python train.py --model="segmentation model" --dataset="rendered roads seen from a driver's seat, with toy cars, trees and houses" --train_examples=36250 --image_size=48 --crop_scale_min=0.8 --horizontal_flip=false --num_classes=12 --arch="unet" --norm="batchnorm" --activation="silu" --pixel_unshuffle=2 --widths=[64, 64, 128] --blocks_per_level=3 --block="plain" --attention=false --upsampling="pixel_shuffle" --label_smoothing=0.1 --init="torch_default" --optimizer="adamw" --lr=0.002 --beta1=0.9 --beta2=0.999 --eps=1e-08 --steps=21200 --batch_size=256 --epochs=149.7 --lr_schedule="cosine" --final_lr_fraction=0 --warmup_steps=1060 --weight_decay=0.05
Rows from block 7 of a small segmentation model, named by matrix and row number. Each number is 128 + 32 x the weight over its row's rms, rounded and kept within 0 to 255. All counts start at 0. Numbers have three digits each.
After each channel's rows are labels from the 100 images, of 14848, where the channel reaches its highest value: "responds to" is what is common among them. Only what is clearly more common there than usual is listed. The data: rendered roads seen from a driver's seat, with toy cars, trees and houses. In brackets: how many of the 100.
# conv: 3x3 conv (model.mid.1.conv.weight, 128x128x3x3, each kernel summed), inputs 0-127

conv.28:075125179104108159110068133114143120092087109081113135139121103124066178129125054133103147071134137140119123108092134103142125144142140122103145084114099138119138086076062099056092143110180112102126155110119198160162127029095085126114115159117111113167110104159115150119052133073146165152115128099146125081128101145141120088086124066157092159087173178126114152179148109152155179135159
responds to: truck (99); bends right (65)

conv.31:146125106051153139144154137137078135090108142102116111109088174088134077156126100088141128091120154073088138096162156154112131069133107131120127111168188063125154065121146149081088169127072151072110126131136107108066161087083118128085105098109148103089130116139073125078085115174135154131047044117137118103166139135126152073050136168097148136149093126147151119133152092100154141097119
responds to: dusk (66)

conv.122:151134099157158085137084120133124114087114063082110058122127079132114122085096123112106143112112114139063193104152112086145123122119099131123086175095082016099132110096175103138106131048175172117073108093126170140099162146122152105084085099120142158084108149128134170104131127120123099088082130103117093154123120180119091126051088141152076173141128132091131118094146175077139125111148
responds to: house (99)

conv.11:129116122027092087149167113093129088124139074093118102134177097161160090123098116100123149124074087156084050113177120145129125121140118078095148090089092112135103136163107135132136123129126148058074134077068138093094105090116092183146136114157139180120130139121143116135118146153132145124023054117072110156138089107129147123130159136107113167117152048080112093151101124107159146137131
responds to: bends left (100); vehicles: two (68)

conv.44:129086064146087099151067111117102060168088161093130057146093137118122133087088152104097134108068137152123151165163082114114168147108144130095142161137196096155104100089122129094122170103128155120083137110186128142137150115133133107111125064127160106126080091143133151075104102114046098143113144078103117140141153161115087134081097158066117130146106161117177056113173101104148109064078
responds to: house (89)

conv.26:078107056045133098111168086067141088143124121133143156116136090110166144110059120126144114081092128168108120143086134140080152115155148116143102079113127104113129114140108095086154099115141138069086078090112176080096135082134119172089196128157108119058142131097137140158087123154148097100050079101114081102138148162134121088094126091147133122081111109052119103179089101105157114113120
responds to: bends left (100)

conv.36:084121120084121079120105080091106139107117116069142096171060085128121095121086141128140114134125097064094150102092128111154075123038180108131125154122094097123115074111169110124113125132107141079126109113145119169159116087094114142103138099091111155047074116104134076132143120139110044121052134092091132102097127159143175112051106084126160093153108162091132123096188133130109137173149
responds to: house (67)

conv.75:109081151081107119074140112128146125111154174114162112127145128104142096143115126134009101066131119088123088117177105118106146177076101159094138148134133120097069091163156123122123110176103117086094136110150108095140138084113146183110134121182063160157124173130124132108103091131121051112025089149044079122110130139146139109114137115087120129159075084154153094115133146086153120112155
responds to: bends left (100)

conv.9:114058155111086077094073119104077107105103096136133116136139148122163084123085044059173173102067182092175111126098108077105158151113143123070120131142112141127108142176096099147104107156174121130149113121093109063112134145079141121117108107094098131137146161128160082145093135064109131158103137158106128141104152149040099151126112107055113143130177112147075072076141144109121145159142
responds to: dusk (64); bends left (62)

conv.43:147086143155131147134119101156083115106142118100148086126102052178130138062109103117148077085117111116076105098115107120141058130113103124091189153084206077182206107153082049135118152093170161135113125062070152144140122102098103159109135130164139180128144141120138143083124104150112115123093119131170079094141125093135153194170173120082107113107146115094133111063140126145119146110097
responds to: pine (100); bends right (67)

conv.126:085130088146145127161125180126131122140122085112092110118105075083138134162157105170134151124108128091098068135173139108147142109118062088104086111098145149156184070132164039173113154175078101125208105126084158098144161096149143068113097115138109145085065136109077103126149100132137107147123053129127105137080152133112158098089092135109105095074064156140180143101165097096118096154113
responds to: bends right (75)

conv.37:103125086110100095067103124123101074099111112091149092181076125153145094124078131155143099182101156154149110109104125130122106188117141091076133084102123138098129139129088120186134148134121128071125089091129111074096066104137163061117138078212134179130070091117134091136120067164158190103110102143136086131135154104132172115175120126155083164139130136146102048058132117099149140111141
responds to: bends right (60)

conv.45:117136128127115088147088088108092128114157177093132066163112139143073146180083124111175105154118080136095085116098156121156141095095111179142122120091115079111136134079146110118148146104152093131086126103096148094106121140128059170057071155181162100112094106094088035110160148084131121081102102114109106123147107111116102189080101181123188138129109116079095088075124170069157121115147
responds to: straight (63)

conv.65:087157134169043146106122107184105122127114155090165047129113108141094126042155127125119037123133142107130066137124172114094152115133117065081114131135149075103123146112095112158111111095090156133129114161133122116090151161124135105105122072143115140138041105099121125135191149096167075114075108103091119096147115158135117120119198181095158127083066159122171122103130134098156112161093
responds to: crossing stripes (78); double yellow line (56)

conv.42:104117148101162151146101108106183137132078187067148089172104101156087173118096117126102095130157101122113089113129124109114118091132161096107071162129192116120163103114115049082116095076158165112147155074115152157102153090128105132095145085090099182081112145123122079123092147170119137107068107040099141113129123151209111152073142114083129141135095121116154091136151085052152119134109
responds to: house (68); bends right (61); line: no line (52)

conv.84:114132113101149172084076135096127179080094186151162117126164092153169111057127097118119093156098149096091134153146139167089084115109083115121129120093114065104129105070135135106083146107132080123204182106175119094116087100150093141158086124154140058151098086155159157138148069143131081166091116161176166121131058140128103152167078137148131130082159066130113120121132165089139170137146
responds to: truck (98)

conv.0:111124139102108108080133142097122148109135141113143085188138158066121140088071094116142085121143081158115072123187125115121100086148115122105189105069109139090098112139092146142120150123125111084112123106089146110120140139112159149085106098057161091094104133113117136139095139114067151132107119123168179066098064166137102127110045091155107104097164069128181139180144151127151142014114
responds to: truck (83)

conv.54:037106132099144081143125094120148145125153147049148064150146123118171163152150116128134113134093110123077083091149083171146132156133142087121156153086075161136140106123086031138110135127127128127136144043139139146076144062085084112144118103107170158149124091152124121127088161184140145068115093091137095134123091076171155110065127148079141114111138148085117107104058148121149096141147
responds to: bends right (100)

conv.63:124151062110093078153130115099143122128047069082112127147116086073109106108113141078147094079095100115125157121111098127122099122126157049155108131100109104143131126121159125123095092100071148031113108121142134114108110148107153112101088093143077085108189083132110128114122119139145111069124156105085074120082143132033169107072128150154086134095127102119073101150151131074162157097096
responds to: straight (62)

conv.34:064145093095086200137124070078098144140146137116099125119124094174181169171106136093149157110143052106086126097125101137063107146166107107146123138149132128092155100104122072108105169086117132165103112112125133091130118089062098071076125165127132108149111140162132171138104082055107089133129131059107145076096105136117100177103077143131135133059108118100163101117172103176092151137178
responds to: double yellow line (54)

conv.22:105163113110132150136143104086078124110133094155090118067108143116195141127070175096117141108074122155095108148111088115079084108148165141131095103132112091113115076072111086083072163074109153141100169155156082132131132076128146172088074136130099194085113175155072113094105117120128127143152074103129126082145120147074074131143147065136148217104114114128131127097160160175170105161138
responds to: crossing stripes (51)

conv.32:062074128121121125114099157141121113095092162097105079132136085122092121121112147147190112111143164120136136054178180078116063116157122132146152120160090115097031113102147108138133093088100101129118095150130162154145121147138104125113118095119106127115172143099171170181086194120226180120161117089154120171124100054096098099125127154142140118130127133163113151124110125114167182105048
responds to: dusk (62)

conv.19:130109151116056122095117118113149146103103100082124115161111156088087165161116133139189149105150103069130113110115087111150112140065124082162104147153157101091118068114119120071108125134122088087133168088104118149089112083064092108101113047080063108132115126128117110147100149146094144132046123096128103128126095131155154097084093040079157147096120043120112143106170093112155130088109
responds to: straight (100)

conv.8:111066152118128088077118103087128114128120091083128142151112082118026108080140143100121138112107115103113123141129112134154104136110097143126173119071162111142089074169088146084113059176140108084125161128091064099108124115147162098147147135103091166148158133169112063194096154087149158096097098183118153139115125140105073131164131100069156157086126133078100154137130102142154027148118
responds to: crossing stripes (75)

conv.74:045106141079125096144129116125156144109106156083110116160108104134095155125142113104089089055103122138112084113155131116104135140094168043113177156134082091092105090180116023081111166145089146094121161098099107145091162080048105155109133086115098129156148142108089124130134126136131143145062087101108076101148090099113136122102150082095126103092159111109121150056081128109104110107161
responds to: vehicles: two (68)

conv.69:046127143146116125105195131153139101069116131109142093128072135114149078069083136085101041173098080131128114142127087104093185104103040106113097147158140102131168142095122101089101152134113105134105114091174099140095097061046158136123140111069115121155107172139121131069172094117116085136107096116138162179163169123127138121114104135102128096105083128141100129110075110103138094085137
responds to: bends right (98)

conv.33:120047150058109145087123107105126156124139161108127155133089145133119093156155107070131135078101127148088130156092134098119081128120160115167142104151147138142069101166159129104101114153171141106090111098092110097096112072110097136057152137168117088145183114176104131170112149106121147120021147124185141107098132158108113121131154028037135114138139117095106148125138131132134121208162
responds to: bends left (91)

conv.95:112126110111166155119152080074184090161112109132087135121117107090076121061044133156126121088085120128137155137089169153047139130141136121090103100142124036146122132102112125091111108103131104070073123101135152066103107107104094138151150109136125154124108061081176125078104082129187169128083121089086114066131095119117124070142118118105123133122119144079128100174051114098099138140117
responds to: crossing stripes (53)

conv.110:135113113095146056136146121137088136120169119071159085093137113126164073098105150113113072111128131099121103143108090104167065105113101090153151066141104115144139133104141148148060150160151107103100125104098196109069096162121108163104125092217068141159119083170127071094162141141181097151154127164125012106148089108137118161121088099136144105110105096122118130147116118130103142076085
responds to: bends right (72)

conv.77:097080058120105122101104112064118137114115096111094084184119091101096119088106170131168142112075095172079120173074148129098112088119173122128137096110089081140154114099137081095129091122096161093077160116140119098107116086172112137115145091087100089148107083095145120120138127129103154123052147063124144096137085130080072141082122141079095124081127115085177150097106071116134161200089
responds to: straight (84)

conv.35:159117146049140098150148069100158109171128082076145075125103130133042127098074127171124138133074109091123083117115184113074048105117120091156090138121072093085128124133124117087117133121104140117099143118116157049124121147147111115093103080136186145130081117142125092092166114113139123141073137138098071090094094151172092105108125107090161118116147124081126090131185068086132124137079
responds to: bends right (65)

conv.80:140072127088112084088120145142173123125109142087151146153119102077065073092145113106154114148115124175117116117113084135159082129105113131108118152106139121137123076123120152091096083156126086045067142052132117145120158086128107178151141089088068130103110095136139138175095133160119169112047091154111113136167138156109143065081154093064111119127141116104121087164103099126100118022117
responds to: vehicles: two (70)

conv.23:109092115111062146149075140060136079120135164118160099193086124097143155131114176110116159122123105149103152115161091095072092085150145120090166126060145102121094125125092166068084123130171173091117111108174116069111094078067133127091141110133132094132127103138094147121116106080143126090120085094091078106117102156123075131101128106098035122096109109092150094092173189124149137103076
responds to: truck (87)

conv.12:106082129103050116114141084119091104153120107063122089091075115056095101166120121081121129209104103140101080148116170127117142133077106133131086084085160133107133129114152090085103123121157109123104147084117100160111143144061082119113161069086124150090083130094102162139089080128100094123109150098083114159157119170172087109060082099102093149109112146109112092070142135084127076096112
responds to: house (90)

conv.41:108095102142118089085143124144058180155137083118120053153120083147177153144117137124164095082068127096044096160132163118208100123088142125114142055126113097096133111113110099100132134088104160109097097109131151083133181085102098115062144100119119092090114113113103127176182113122124148111116098092122142163079084143143118150123147088065073140109114174130161122114171126145133178095066
responds to: pine (59)